A small image classifier, trained from scratch: trained on made-up road signs on poles.
Rows from block 2 of a small image classifier, named by matrix and row number. Rows with one number within an expert belong to one neuron, the router's apart. Each number is 128 + 24 x the weight over its row's rms, rounded and kept within 0 to 255. All counts start at 0.
After each expert's rows are labels from the 100 images, of 14848, where the router gives the expert most weight on average: "top examples" is what is common among them. Only what is clearly more common there than usual is listed. The data: made-up road signs on poles. In brackets: how many of the 100.
# router: router (model.blocks.2.mlp.router.weight, 16x192, trained with AdamW), inputs 128-191
# up: expert up (model.blocks.2.mlp.up, 16x96x192), inputs 128-191
# down: expert down (model.blocks.2.mlp.down, 16x192x96, transposed), outputs 128-191

# expert 15
router.15 [136 120 137 153 169 112  95 101 136 108 153 122 141 135  93 160 129  91 134  94 126  99 146 104 124 132 108 163 147 160 161 103 130  90 166 149 102 105 135 108  80 149 144 146 161  99 123 144 140 147 109  95 138 139 146 125 139 133 100 126 144 135 111 158]
up.6 [109 142 144 148 172  97 123 119 136 149 126 104 147 109 131 129 137 123 154 123 191  90 155 140 113 109 124 119 148  85 130 124 126 136 101 159 165 118 128 112 100 101 144 118 122 126 119 153 111 117 168 176 148 131 116 107 132 131 101 126 123 116  92 172]
down.6 [165 139 145 107 129 143 142 148 117 142 139 105 124 122 127 122 128 112  92 122 168 116 200 128 111 108 105 140 124 136 129 174 130  99 199 134 104 126 126 137 127 199  81 140 121  79 110 127 122 120 107  96 126 125 138  91 119 120 142 113 127 175 173 129]
up.7 [148 133 112 121 114 138 183 167 124 119 127 130 103 131 119 140 128 111 128 138 165 131 113 174 131 124 138 139 115 149  73 121 125 131  93 144 140 140 154 129 120 175 146 129 151 169 146 151 116 127  96 134 117 120 153 154 123 176 109 134 121 115 117 113]
down.7 [ 74 135 143 138 128 117 117  95 138 120 110 121 130 126 155 131 126 131 127 191 171  97 135  90 128 118 136 122  98 104 129 174 125 152 140 134 118 118 131 126 128 139 125  94 136 108 125  66 123 121  99 134 128 114 122 153 108  82 147 143 121 142 126 129]
up.8 [122 123 158 126  98 100 147 150 135 143 132 153 162 137 131 147 158 126 153 133  61  98  95 121 125  87 129 138 132 152 119 130 131 152  99 148 188 108 113 109 134  80 105 125 123 138 114 114 118 145 114 117  80 144  90 128 122 104 171 133 101 120 153 138]
down.8 [108 132 129 152 130 129 137 116 142 153 171 138 138 135  96 100 123 105 133  61 114 139 156 178 125 156 132 143 121 123 148 133 122 131 158 135 148 164 125 128 127 124 123 109 113  94 123 188 109 130  82 108 128 148 129 168 116 115 128 104 125  94 170 127]
top examples: green rim (32); green face (28)

# expert 8
router.8 [ 98 100 102 118 123 127 107 130 171  79 152 151 127  97 122 133 159  91 109 109 139 146 125  87 121 111  98 149  92 135 148  96 151 102 119 118 107 170 145  97 130 121  95 149 131 155 137 152 132 124 151 138  97 135 120 100 134 120 153  90  95 125 127  89]
up.5 [ 75 130 162 112 155 116 158 122 141 111 141 135 150 136 166 104  50 132 117 140 107 157 155  94  98 135 149 122 136 118 147 130 130 135 113  98 114 105 120 119 130 122 184 107 166 115 156 115 125 136 110  81 142 137 106 137 150  92 140 116 138  91  96 130]
down.5 [160 138 100 116 129 171 108 113 149 102 154 155 130 123 116  91 130 114  81 101 113 163 107 196 117 161 107 150 122 123 131 118 130 105 140 143 158 128 137 149 126 104 167 102  98  84 138 127 152 131 165 160 125 130 157 102 138 149 147 124 130 105  96 128]
up.6 [117 110 124 132 156 182 103 154 159 128 128 149 119 130 130 146 154 127 127  97 130 133 120 101 136 167 128 137 161 148 116 132 129 113 175 137 168 103 136 140 123 202  90  85 124 144 110 103 143 150 138 197 176 137  89 110 133 135 132 133 144 131 135 131]
down.6 [178 109 117 111 128 117 144 185  85 114 121  97 118 124 143 100 131 165 132  68 135 127 128 150 135 170 151 103 123  83 130 100 127 166 108 140  74 142 129 153 127 149 136 138  67 107 127 113  84 135 170 123 129 129 158 174 135 143 113 128 132  90 194 127]
up.7 [100 134 137 116 132 111 158 184 142  98 144 207 126 110 102 120 170 112 123 122 112 107 145 106 130 107 110 126 142 128 127 130 123 103 108 145 105 134 131 140 144 109 140 112 144 132 165 166 144 125 106 169 127 123 141 112 130 102  95 133 128 110  86 121]
down.7 [191 138 159 160 128 123 101 130  80 142 113 170 122 135 168  97 147 113 157 155 176 173 137 209 100 109 153 106 140 148 132 161 125 122  69 126 117 110 128 142 128 152 148 118 121 161 113 120 111 129  83 131 128 129 157 211 111  89  89 135 122 138 170 128]
top examples: white rim (33); black rim (27)

# expert 12
router.12 [148 106 112 117 164 149 118 132 155  88 139 107 106 143  95 107 178  95 102 115  90 119 155 129 145 140 130  84 124 129 156 135  89 101 170 105 128  97 124 135 157 128 178  99 108 140 106 147 120 117 129  97 159 109 172 145 174 117  95  95 140 125 163 136]
up.5 [136 110  70 136 144 147 139 172 110 124 118 161 140 115 129 125  87 159 110 158 127 144 133 110 111 129 128 109 138 136 169 150 146 137 126 136 145 147 112 114 167 154 156 127 162 121 116 129 136 111 123 145 166 150 107 149 129 112  42 137 123 127 152  83]
down.5 [107 123 128 120 128 172 136 111  65 140 106 153 124 128 122 154 112 152 132 107  70 125 109 124 157 151 134 130 145  87 124 101 127 117 136 107  93 127 127 108 128 107 102 112 126 166 119 100 121 135  75 106 126  98 172 148 118 138 133 139 127 125 131 129]
up.6 [117 148 107  99 138 130 100  99 145 122 131 136 135 120 135  80 134 121 106 119 136 151 178 122 101 163 148 138 150 113 130 129 127 141  89  97 124 139 107 142 145 171 148 111 130 173 161 141 118 121 118 119 185 133 127 123 153 128 130 138 143 126 101  76]
down.6 [ 35 125 107 148 129 163 103 148 182  96 154 193 120 133 125 112 137 116 153 137 136 161  75  95 139 109 125 124 156 147 126 111 130  73 106 110 132 142 119 127 128 109 126 117  79  96 114 145 128 139  63 146 133 120 132 134 125 152 116  99 130 145 119 128]
up.7 [155 138 122 127 176 125 129 125 128 140 165 125 141 129 107 115 138 153  96 127 104 124 174 174 151 175 125 151 106 146 108 124 122 122 122 107 109 145 139 125 142 107 120 100 140 165 131 128 133  99  97 118 154 137 152 111 131 168 189 144 146 114 154 113]
down.7 [110 135 118 132 128 151 125 110 139 108 136  65 127 130 124 133 129 110 103 118  58 158  77  93 117 113 101 104 150 147 140 131 127 125 191 112 163 114 130 116 128 143 144 132 130 130  92 148 144 128 147 155 128 145 120 129 139 122 149 114 127 141 125 129]
top examples: green face (38); purple rim (27)

# expert 13
router.13 [126 145 122 142 123 113 107 122 105 126 121 150 165 124 176 107 139 167  83 158 113 152 146 136 123  97 122 148  96 133 139 104 134 129 125 160  99 148 119 104 117 131  86 156 149 139 108 117 133 106 126 134  89 167 119 175  96 120 150 130 101 109 152 112]
up.28 [122 117  79 110 134 122  98  92 134  97 133 116 130 124 168 122 149 112 155 106 129 184  57 112 160 129 124 127 127  88 119 125 149 119 111 116 153 121 127 138 124 161 205 138 178 135 122 155 145 136  77  88 170 120 130 102 110 124 129 144 131  90 170 124]
down.28 [117 127 101 127 128 168 131 243 141  97 125 132 129 126  93 114 135 135 111 196 169 127 141 160 104 125 131 136 146 108 141 107 126  93 135 133 114 104 130 158 128 111 110 112 129  82 152 117 126 127 172 151 129 116 163 141 125  89 127 108 119 142 158 130]
up.29 [125 133 136 141 117 118 125 221 163 124 111 117 130 151 142 105 116 147 131 152  77  89 153 149 111 123 122 138 102 134 168 138 142 139 146 148 136 120 134 130 126  73 185 122 135  90 151  98 150  93  88 136 106 143 171 126 106 159  85 134 132 120 160 128]
down.29 [149 137 147 132 128 134 128  83 118 138 123 135 129 124 152 141 127  73 139 100 149 182 132  68 134  61 151 112 130  74 116 113 130 114 128 111  71 154 132 117 128 122  96 157 169 119 110  89 105 132 152 136 130  73 146 134 122 127 134 143 138 158  99 130]
up.30 [ 74 107 134 101 121 116 169 102 136  94 123 118 123 131 101 135  94 121 125 115 144 102 140  94 151 114 123 122 110 139 129 130 142 136 131 127 151 148 128 144 109 125 118 161  84 127 119 133 132 137  33 149 111 126 134 134 117 135 154 126 119  82 144 102]
down.30 [151 127 114 125 128 108 124 102 145 105 139 114 141 131 178 147 127 138  77 148  94 135  93 156 116 160 137 120 147 133 140 169 131  67 120 143 119  86 133 122 128 138 153 119 144 135 135 168  99 126 184 121 129 137 116 179 125 112 106 170 124 115 111 128]
top examples: red face (40); red rim (32)

# expert 9
router.9 [141 168 157 144 178  80 138 116 129 129 129 113  82 137 121 150 166 145 110 141 112  99 148 104 163 137 109 136 155 170 116 138 119 130 157 173 123 142 134 129  81 116 155 116 142  78 111 149 129 106  68  73 143 114 119 152 140 124  94 131 141 117 142 118]
up.5 [126 133 128 136 120 138 100 153 135 117 115  84 120 134 165 117 131 113 128 138  95 133 149 128 133 128 129 101 126 116 123  83 154 132 148 107 130 160 121 142 129  88 117 129 108 166 133 111  99 165 119 136 131 111 101 109 145 136 149 132 134 108 128 160]
down.5 [100 139 130 110 128 106 129 119 127 142 105 126 134 131  68 163 142 140 147  85  24  79 122 134 127 107 109 101  91 125 130 154 128 108 130 142  80 105 125 123 128 178  99 121 143 154 104  99 162 127 140 128 128 106 182  88 110 134 118  99 132 173 118 129]
up.6 [121 119 120 118 170 124 164 118 108 139 137  74 152 146 187 141 149 147 117 114 172 117 150 102 163 126 127 139 113 161 122 135  96 130 120 121 163 100 131 122 125 125  82 146 108 129 115 149 139 128 186 138 156 125 129 125 138 107 108 146 131 135 149 124]
down.6 [177 107 121 111 128 167 136 123 115 103 114  82 131 126 105 148 126  78  33 134 115 109 107  99 122 129 123 136 136 184 110  71 128 133 153 107 168 159 124 119 127 146  95 162 120 103 102  77 123 127 154 122 125 118 162 121 110  76 123 128 134 150 139 129]
up.7 [114 111 133 120 147 125 133 178 125 139 123 120 132 128 116 144  95 104 125 120 156 106 156 140 124 110 124 136  91 103 113 115 134 139 108 159 149 109 145 127 113 139 122 143 153 141 123 103 140 101 135 101 147 117 172 111 112 159  71 103 117 119 125 165]
down.7 [148 129 119 146 129 128 123  53 146 133 120  98 127 132 134  90 137 126  73 125 176 161 163 176 130 111 106 127 129 129 121 123 128 136 166  97 146 180 127 110 128  98 138 121  94 125 121  97 131 127 169 155 129 147 114 136 154 119 131 133 131 160  99 130]
top examples: purple rim (42); green rim (26); green face (25)

# expert 14
router.14 [134 133 143 133 144 137 117 115 158 133 164 135  96 142 124 151 147 131 113 118  75 103 149 146 157 123  74 154 143 122 136 113  99  96 138 167 112  87 137  88 122 122 169 118 126 123 130 166 138 119 101 114 113  91 158 140 136 154  88 136 138 106 116 122]
up.5 [138 157 124 126 137  89  98  95 165 112 165  87 134 130 111 108 106 108 133 133  51 121 105 129 167 159 107 132 157 136 125 126  94 103 110 142 177 141 122 144 141 116 105 118 110 109 130 121 136 146 183 160  88 118 138  87 145 106  88 158 143 144 109 103]
down.5 [ 93 133 154 148 127 131 148 120 108 160 110 146 116 117 156 156 133 102 167 163 121 126 122 123 117 148 102 128  96 104 106 205 124 144 157  95 117 127 131 150 128 166 176 139 121  83 126  43 139 134  66 162 129 127  96 116 132 123 127 156 124 145  87 127]
up.6 [113 127 123 136 135  98 136 146  90 136 132 140 136 127 166 139 153 122 115 162  84 127 157 115 127 103 140 105 129 155 118 117 130 134 100 170 131 151 120 114 117 129 130  79 104 130 138 111 109 151 120 143 111 162  83 143 129 142 228  93  95 118 159 113]
down.6 [180 110 112 151 127 146 118 107 163 121 164 123 138 131 134  88 135 137 139 113 150 136 177 218 150 162  83 137 110 108 133 152 126 100 131 129 138 181 126 123 128 130 129 101 112 170 146 108 139 132 135 127 129 179 167 105 131 116 137 134 130 162  83 128]
up.7 [113 138 129 134 137  98 171 143 104 141 103  85 152 104 129 101 150 159  80 106 128 148 112 115 133 119 133 132 119 136 119 196 142 149 128 121 138 125 122 112  90 101 120 144 187 122 108 120 113 127 162  86 131 142 144 127 132 119 131 139 107 132 187 121]
down.7 [139 123 134 144 127 164 116 167 181 115 152 138 105 132 116 144 129  96 144 154 128 143 149 185 103 104 112 126 120 124 127 181 125 118 168 115 127 132 126 106 128  97 165 125 104 130 119 137 147 134 106 107 124 103 102  91 126 114 142 140 119  44 129 127]
top examples: purple rim (39); green face (30)

# expert 0
router.0 [136 123 125  83 130 121 125 148  67 153  89 136 137 135 146 118 115 162 149 145 144 126 133 152 157 146 185 114 149 143  85 136 164 155  92 114 133 121 131 158 110 129 151 125 125 123 139 102  83 132  96 137 127 154 148 152 133 134 115 156 148 146 152 145]
up.5 [101 156 131 111 120 122 132  96 131 117 125 152 128 120 125 127 156 141 143 151  62 126 130  95 131 107 120 131 102 106 137 134 106 130 112 139 130 123 124 134 114 115 109 150 167 113 146 127 125 141 139 177 135 129 100 125 135 116 130 166 146 133 111 158]
down.5 [ 87 127 136 147 127 184 134 132 129 121 155 114 144 130 170 136 106  91 143 176  67 128 157 149 117 156  74 102  99 103 126 146 116 120 128 129 136 133 129 111 128 138 113  92 130 124 136 111 140 126 138  86 127 135 151 123 185 151  73 129 123 139 174 130]
up.6 [144 130 171 130 136 124 110 125  65 140 111 119 143 128 165  88 131 150 132 153 135 139 101 121 144 142 147 126 140 144 167 128 136 129 123 143 163 136 119 116 151 112 104 159 123 131 142 132 113 138 136 150 149 149 125 136 153 122  79 151 132 155 126 127]
down.6 [105 115 154 120 128 200 132 134 139 111 175 143 127 123 119 142 143  68  78 138 140  86 191 116 125  94 123 136  95 126 101 109 125 113 104 103 142 116 130 109 128 136 134 150 169 131 135 128 117 133 106  90 130 127 150 129  97 133 143 123 127 124 110 129]
up.7 [152 148 153 116 132  80 120 127  95 156 129 145 104 139 200  97 122 150 118 150 185 150 141 131 135 156 158 131 136  92 130 154 117 126  91  92 109 122 138 179 115 132 150 119 147 134 129 130 128 120  75 117 126 124 187 114 146 121  43 123 140  91 138 165]
down.7 [131 159 116 120 128 122 120 132 153 133 122 116 142 127 141 130 128 169  91 131 118 128 139 112 133  89 108 109 116 130 132 127 129 161 146 107 106 120 125 146 128 152 114 174 112 124 123 106 171 129 252 111 128 103 113 123 130 106 139 114 129 143 152 127]
top examples: blue face (29)

# expert 6
router.6 [148 159 169 144 137 132 148 122  81 174  96 128 116 125 170 117 119 176 107 160 130 129 144 167 129 112 131 112 145 137  88 124 147 155 104 114 141  91 106 169 137 138 122 137 127 118 115 106 117 161 122 129 146 137 132 178  91 118 141 151 144 134 158 106]
up.5 [171 161 145 115 129 143 146 107 162 117 167 120  95 141 169 107 130 116 143 161   4 155 132  74 139 114 110 131 121 167 105 137  93 118 112 137 113 175 135 110 129 110 150 104 153  85 132 145 128 153  83 124 123 124 135 122 145 157 118 123 152 103 124 128]
down.5 [160 121 133 132 127 109 130 118 115 118 129 131 134 126  68 124 135 125 128 156 152  76  64 180 116 144 155 133 159 149 140 125 128 100 183 126 139 135 119 133 127 129 125 140 112 100 153 122 111 127 151 153 128 132 159 128 107 137 122 141 128 136 130 129]
up.6 [110 122 103 127 116 127 121  47  95 135 123 136 136 124 147 121 119 133 122 147 144 132 160 104 142 174 160 119 139 131 135 116 152 111 121  76 120 116 132 131 120 130  99 119 144 106 143  69 117 138 148 111  98 147 156 132 118 153 107 114 131 162 119 148]
down.6 [161 125 119 139 129 166 119 127 129  89 153 129 125 135 122 131 130 116 106 156 113 153 163 104 125 116 137 150 110 112 139  48 127 115 156 134 145 160 116 124 127 152 131 130 106 120  97  99 101 140  85 152 128 150  97 137 140 135 157 114 131 158 113 129]
up.7 [102 128 141 128 131 122 167 174 116 124 128 143 115 118 105 127 166 116 117 115  80 109  81 128 103 109 170 124 141  94 120 113 162 136 110 122 121 150 126 123 112 112 200 131 157 171 131 115 111 139  90 140 128 123 158 160 109 164 169 122 119 121 129 107]
down.7 [112 122 145 138 127 120 127 108 245 143 140 116 114 126  92 148 118 136 121 125 169 119 114 105 118 110 120 113 107 120 157 155 120 114 143  89 117 133 132 117 129 169 127 131 123 107 121 133 115 133 161 122 127 141  69  61 115 155 119 132 122 131 101 128]
top examples: white face (39); grey rim (27); white rim (25)

# expert 10
router.10 [138 113 173 161 148 112 113 108 153 172 105 121 114 133 112 176 119 143 129 145 126 107 129 159 138  84  90 115 111 128 181 144  88 140 143 185 126  79 131 131 118 147 126 119 141 129 102 148 187  79 112 134 113  75  94 134 128 141 148 123 114 115 125 130]
up.29 [137 131 124 114 117  70 144  99 144 106 126 123 132 102 170 116 116 105  88 120  75 114  97 204 114  97 155 107 121 117 105 155 120 145 164 114 108 123 110 136 128 124  93 104 123  72 167 102 105 133  92 153  98 137 105 134 124 117 135 107 130 122 135 140]
down.29 [111 124 132 127 124 127 123 166 122 123 127 114 114 120 174 157 157 141 150 167  79 108 129 144 128 104 122 128 158 122 138 145 127 134 107 149 132 140 128 126 131 123 116 135 129 116  97 124 123 133 230  72 123 125 107 190 109 151 102 149 133 199 144 130]
up.30 [142 138 118 166 130 130 127  89 194  96 117 154 133 127 166 117 111 109 136 154  80 103 145  85 132 116 114 120 109 134 150 135 132 131 161 120 155 139 106 125 152 115 146 129 140 125 159 128 161 130 145  89 137 127 179 116 150 106 132  88 125 102  89 114]
down.30 [175 133 129 142 128 152 129 146 131 173 142 153 122 132 138 124 134 145  97  98 119  97 170 128 136 136 144 113 148 143 157 111 121 118 120 101  84 123 125 131 128 146  76 132 117 131 137  88 126 137 158 119 127  99 135 104 145 141 154 124 129 134 138 128]
up.31 [117 127 107 146 146 144 133 139  89 115 110  87 150 124 147 131 135 163  99 135 149 136 152 212  99 158 146 130 120  92 150 154 116 132 104 120 145  99 113 134 128 123 129 105 201 148 141 134 144  82 144 127 112 139  90 144 124 105 109 132 120 127 108 107]
down.31 [164 133 112 109 128 127 131 117 114 125 140 182 125 125 116 169 133  95 132 108  88 105 164 126 141 150 152 120 124 168 147 114 125 115 149 115 153 123 129 121 128 108 135 105 153 125 144  80 145 135 158 108 128 101  83  61 143 157 163 123 137  89 124 127]
top examples: struck through (60); blue rim (42); yellow rim (33)

# expert 7
router.7 [110 108 125  85 177 144 124 137 134 107 112 150  97 142 127 165  96 101 158 129 125 119 107 134 156 157 125 124 136 141 101 154 109 107 129 152 128  90 178 172 110 162 140 124 139 134 132 131 120  89 105 101 131 116 124 126 158 162 160 125 126 122 109 159]
up.5 [151 136 109 149 151 119 150 136 153 132 123 115 128 144  90 127 131 114 121 133 181 101 139 115 140 102 108 133 122 158 124 133 105 123  84 110 102 168 139 115 105 160  73 169 144 181  91 131 143 139 101 109 165 103 137 120  91 101 153 111 141  90  82 169]
down.5 [201 142 121 134 127 147 130 132 111 125 114 129 143 124 114 126 125 129 143 178 115 136 100 151 128 158 117 125 139 120 129 157 131 141 133 109 176  83 129 156 127  93 117 150  98 124 159 109 118 119 170 110 126 149 120 152 141 105 101 140 128 131 130 125]
up.6 [165 118 129 122 116  69 126  87 123 121 142 106 105 133 152 132 108 116 130 119 128 132 149 117 134 139 138 137 139 135 138 152 150 114 120 123 142 148 140 116 119 167  94 130 128 101  88 154 112 154 122 150 118 132 148 140 107 134 116 108 121 151 156 100]
down.6 [122 129 128 117 127 137 128 166 101 126 140  94 144 130 190  93 133  78 121 111  95 143 116 144 121 116 118 115 102 175 129 117 130 130 147 120 140 147 132 100 128 157 126 119 154 107 125  81 134 133 123 142 126 146 118  91 150 161 168 125 121 120  92 128]
up.7 [ 42 105 113 128 145 190 109 102 100 116 114 125 129 129 128 153 111 132 136 103 124 136 102 139 134 152 118 132 159 141 166 148 112 101 143  95 131 114 120 149  96 114 111 146 131  98 160 160 146 112 143 144 119 128  69 125 127 143 124 152 137 120  94  92]
down.7 [175 123 135 120 129  74 149 157 179 150 133 149 142 128 144 114 114 118  96 130 130 173  97 137 137 120 134 155 125 103 137 163 128 155 145 121 151 139 136 124 127 105 104 136 168 140 126 172 114 143  85  88 129 114 171 106 122 126 110 134 125  68 148 129]
top examples: purple face (41); purple rim (34); yellow rim (31)

# expert 11
router.11 [121 116 136 156 169 120 144 153 131 138 159  88 118 130 125 144 127 122 108 127  94 115 126 101 167 122  82 119 156 151 144 120 129 149 136 168 103 107 119  93 146 128 165 135 149 125 135 139 128 161  76 100 152 135 127 140 142 147  66 136 150 117 106 134]
up.5 [148 136 122 130 144 105 112 130 118 116 137 140 128 124 152 114 123 143 110 113 155 147 134  96 124 162 134 126 143 120 123 125 169  96 109 128  86 106 138 132 106 139 133  99  99 120 116 133 133 147 123  95 152 122 179 129 129 144 126 118 139 129 194 130]
down.5 [137 133 104 129 129 167 113 136 208 113 128 107 134 123 138 118 126 116 135 113 119 117 164 170 120 172 158 122 128 134 134 147 131 108 147 129 101 115 134 160 128 135 156  94 147 130 132 163 109 126 148 121 132 133  93  92 146 136 114 117 117 115 131 129]
up.6 [ 90 125 118 113 124 194 149 101 108 143 137 130 145 141 109 125 133 160 132 127 183 154 191 131 135 118 107 126 131 123 162 132 122 111 120 107 109 114 137 135 106 147  99 163  26 187 164 128 135 101 150 144 162 131 137 131  99 132 149 125 139 184 108 135]
down.6 [106 113 140 126 129 159 128 122 126 128 107 164 112 128 105  74 123 134  86  96 138 151 214 125 117 163 151 143 146  95 118 163 127 142  87 123 120 174 128 155 128 124 138 119 107 154 141  74 126 131 203 136 128 128 167  47 134 112 121 122 131 104 132 129]
up.7 [136 138 134 133  84 150 134 113 141 122 137 105 107 138 133 147 171 123 131 124  98 100 128 163 154 124 114 122 120 141 110 160 128  96 120 173  82 119 121 118 144 183 138 123 145 119 131 149 138 167 103 127  98 119 108 125  95 129 182 104 132 130 122 123]
down.7 [115 125 133 133 129 106 134 171 161 136 110 145 132 125 107 101 131 131 170 163 148 126 159 133 129 127 159 137 115 152 130 126 131 199 112 104 127 119 132 135 128 111 143 159 170 134 141 188 123 118  79  88 129  84  92 153 152 124 132 141 120  56 138 128]
top examples: green rim (38); purple rim (33)

# expert 3
router.3 [121  83  78  79 107 124  96 116 103  80 115 125 132 129 124  78 118 141 179 125 155 111 120 123 102 177 180  94 149  96 159 146 117 136 106  99 149 152 113 154 132 140 144 105 104 117 164 125  90  79 128 142  89 159 143 126 146 109 127 136 135 151 106 113]
up.5 [170 161 152 118 137 134 140 179 108 163 140 133 151 133 124 118 159 154 161 138  68 116  76 156 155 160 136 123 144 126 151 138 101 124 129 104 127 115 130 150 120 109 180 114  67 145 128 125 127 114 151 187 174 111 133 127 114  89 137 148 147  99 101 110]
down.5 [ 92 141 111 103 127 149 128  94 116 109 131 135 135 127 164 110 128  85 127 137 147 111 132 132 127 131 119 129 114 195 101  94 126 118  92 171 131 158 130 104 128 143 135 151 148 141 139 169 117 129 133 121 124 120  97 139 113 123 107 146 123 105 106 129]
up.6 [148 130 110 105 134 124 149 167 187 119 149 134 138 120  99 110 139 128 130 128 102 127 161 101 112 116  97 128 127 125 151 150  98 116 127 112 149 121 135 133 126 107 122  99 122 111 141 168 141  98 142 119 117 131 112 108 149 120 159 110 118 121 105 119]
down.6 [ 61 123 134 125 128 162 120 125  85 143 122 149 127 130 129 175 127 121 148  78 233 138  71 149 138 146 128 138 141 123 128 127 128 104 161 111 141  64 129 131 128  98 140 144  95 135 128 161 124 130 174 139 128 133 143  85 139 111 128 131 129 187 139 128]
up.7 [122 112 151 154 116  84 145 149 126 170 129 158 132 140 127 111  98 157 102 151 131 123 195  86 116  91 143 136 146 173 124 115 124 157 147 130  82 155 119 111 118 135  89 144  99 104  97 106 117 120  99  76  90 115 106 150 126  82  98 137 110  79 125 110]
down.7 [137 112 130 150 130 169 159 165 144 141 127 114 124 125 134 132 146 106 120  94 125 132 126 119 145 117 140 128  95 110  94 176 132 144 145  98  75 150 135 141 128 123 136 119 146 133 103  56 124 122 162 180 131 121 148 129 142 143 165 133 119 105 138 127]
top examples: pink face (35); pink rim (29)

# expert 1
router.1 [125 113 106  98  98 154 141 141 148 103 157 156 107  95 105 127 165  71 147  94 121 125  84  86  89 119 144 138 129 144 124 109 137 120 120  77 118 168 135 112 152  92 132 137 109  86 138 121  63 135 164 122 170 135 108 114 151 140 121 116 116 158 130 124]
up.29 [119 151 151 134 133 147  81  94 165 122 127 111 109 126 138 126 170 120  98 151 139 104 185 101 120 123 117 142 132 114 156 108 155 108 109 123 128 123 127 130 115 159 115 130 103 107 136 124 137 133 139 124 122 119 113 124 134 127 150 113 135  98 142 122]
down.29 [149 133 143 110 128 113 135 158 111 120 137 140 132 129 150 134 126 114 140  85 100  89 127 171 128 124 111 138 147 103 105 131 128 117 115 138 114 113 129 131 128 146  64 139 135  96 112 149 125 126 137 183 123 161 150 119 101 109 124 158 132 158 147 129]
up.30 [127 138 162 151 121 117 100 156  73 179 116 100 135 125  93 114  81 167 155 140 115 123 119 121 104 138 141 116 116 150 155 122 124 158 124 111 172 101 110 139 129  82 163  98  99 141 137 125 127 115 165 151 152 117 128 136 118 142 115 127 139 150 124 119]
down.30 [231 116 140 130 128 143 124  58  89 143 120 147 123 125 173 164 123 111 146 149  57 153  94  80 129 120 144 129 105 126 119 125 126 108 107 132 115 124 128 117 128 102 133 158 133  90 147 126 121 132 134 136 128 133 144 158 104 139 116 132 130 112 163 127]
up.31 [148 150 114 119 139 106 119 104 136 125 111  97 138 105 139 137 147 136 143 120 120 123 207 135 149 129 149 134 109 110 114 151 160 156 119  90 121 111 135 150 113 152 102 115 158 156 122 110 102 118 108 103  81 140 145 121 126 106  80  98 110 165 115 150]
down.31 [181 128 144 125 128  93 118 155 154 143 107 176 128 135  87 135 121 130  98 114 142 115 123 100 118 106 109 133 142 124 172 177 126 129 164 137 160 168 121 113 129 153 174 139  99 141 125 114 188 126  88 101 128 134 102 124 132 139 140 131 127 113 179 128]
top examples: triangle sign (49)

# expert 2
router.2 [149  83 124 105 146  90 104 144 136 126 113 150 128 123 110 113 148 143 148 137  91 126 138 116 114 157 112 149 149 149 121 142 134 141 147 155 138 130 151 137 126 123 173  96  92 101 133 150 151  86  55  81 104 111 117 112 130 145  96 142 132  84 113 135]
up.28 [ 68 159 147 130 142 158 109  74 132 131 130 109 142 127 148 107  84 142 102 121 171 102 161 119 121 136 129 141 118  94 149 109 142 111 120 104 166 121 145 126  77 147  86 163 133 150 105 126 106 115 165 110 135 152 176 137  91 216  95 138 117 137 108 147]
down.28 [182 135 119 149 129 132 143 153  61 144 178  99 132 129 150 104 144 173 158  70 174 147 118 108 132  80  90  86 133 126 146  88 128 105 171 114  92 161 120 109 129 128 128 126 145 146 113 175 164 130 130 117 129 124 140 113 140 110 115 113 129 114 108 127]
up.29 [121 161 161 159 175 119  75 144 125 174 118 108 147 153  99 139 120 145 124 119 138 102 151  74 148 114  97 117 112 148 172  90 131 133 119 119 126 122 111 109 150 113 143 115 144 121 112 120 156 149 124 159 124 121 151 126 125 139 130 129 153 159 139 154]
down.29 [ 92 123 132 114 129 137 151 157 131 146 158 141 126 124 152 103 126 141 135 105  86 104 120 179 123 134 132 140 116 139 151 116 132 146 156 130 151 112 129 134 128 154 150 111 118 110 141 109 117 132 117 119 129 145 150 122 105  76 108 132 124 106 162 128]
up.30 [107 131 120 130 150 101 144 151 103  91 114 126 133 135 140 123 127 116 143 141 104 144 161 122 170 166 106 123 156 136 147 104 110 103 144 133 136 142  98 140 127  27 120 101 147 131 111 151 133 140 154 145 187 131 127 106 166 141  81 154 146 166 152 114]
down.30 [ 80 130  98 109 126 157 136 114 180 121 124 174 124 123 108 133 128 117  78  96 120 120 121 101 149 161 140 134 111 121 117  86 130 100 135 129 113 140 129 126 127 163 142 137 106  88 155  83 131 134 102  74 127 106 175  90 159 122 125 159 123 108 128 128]
top examples: teal face (25)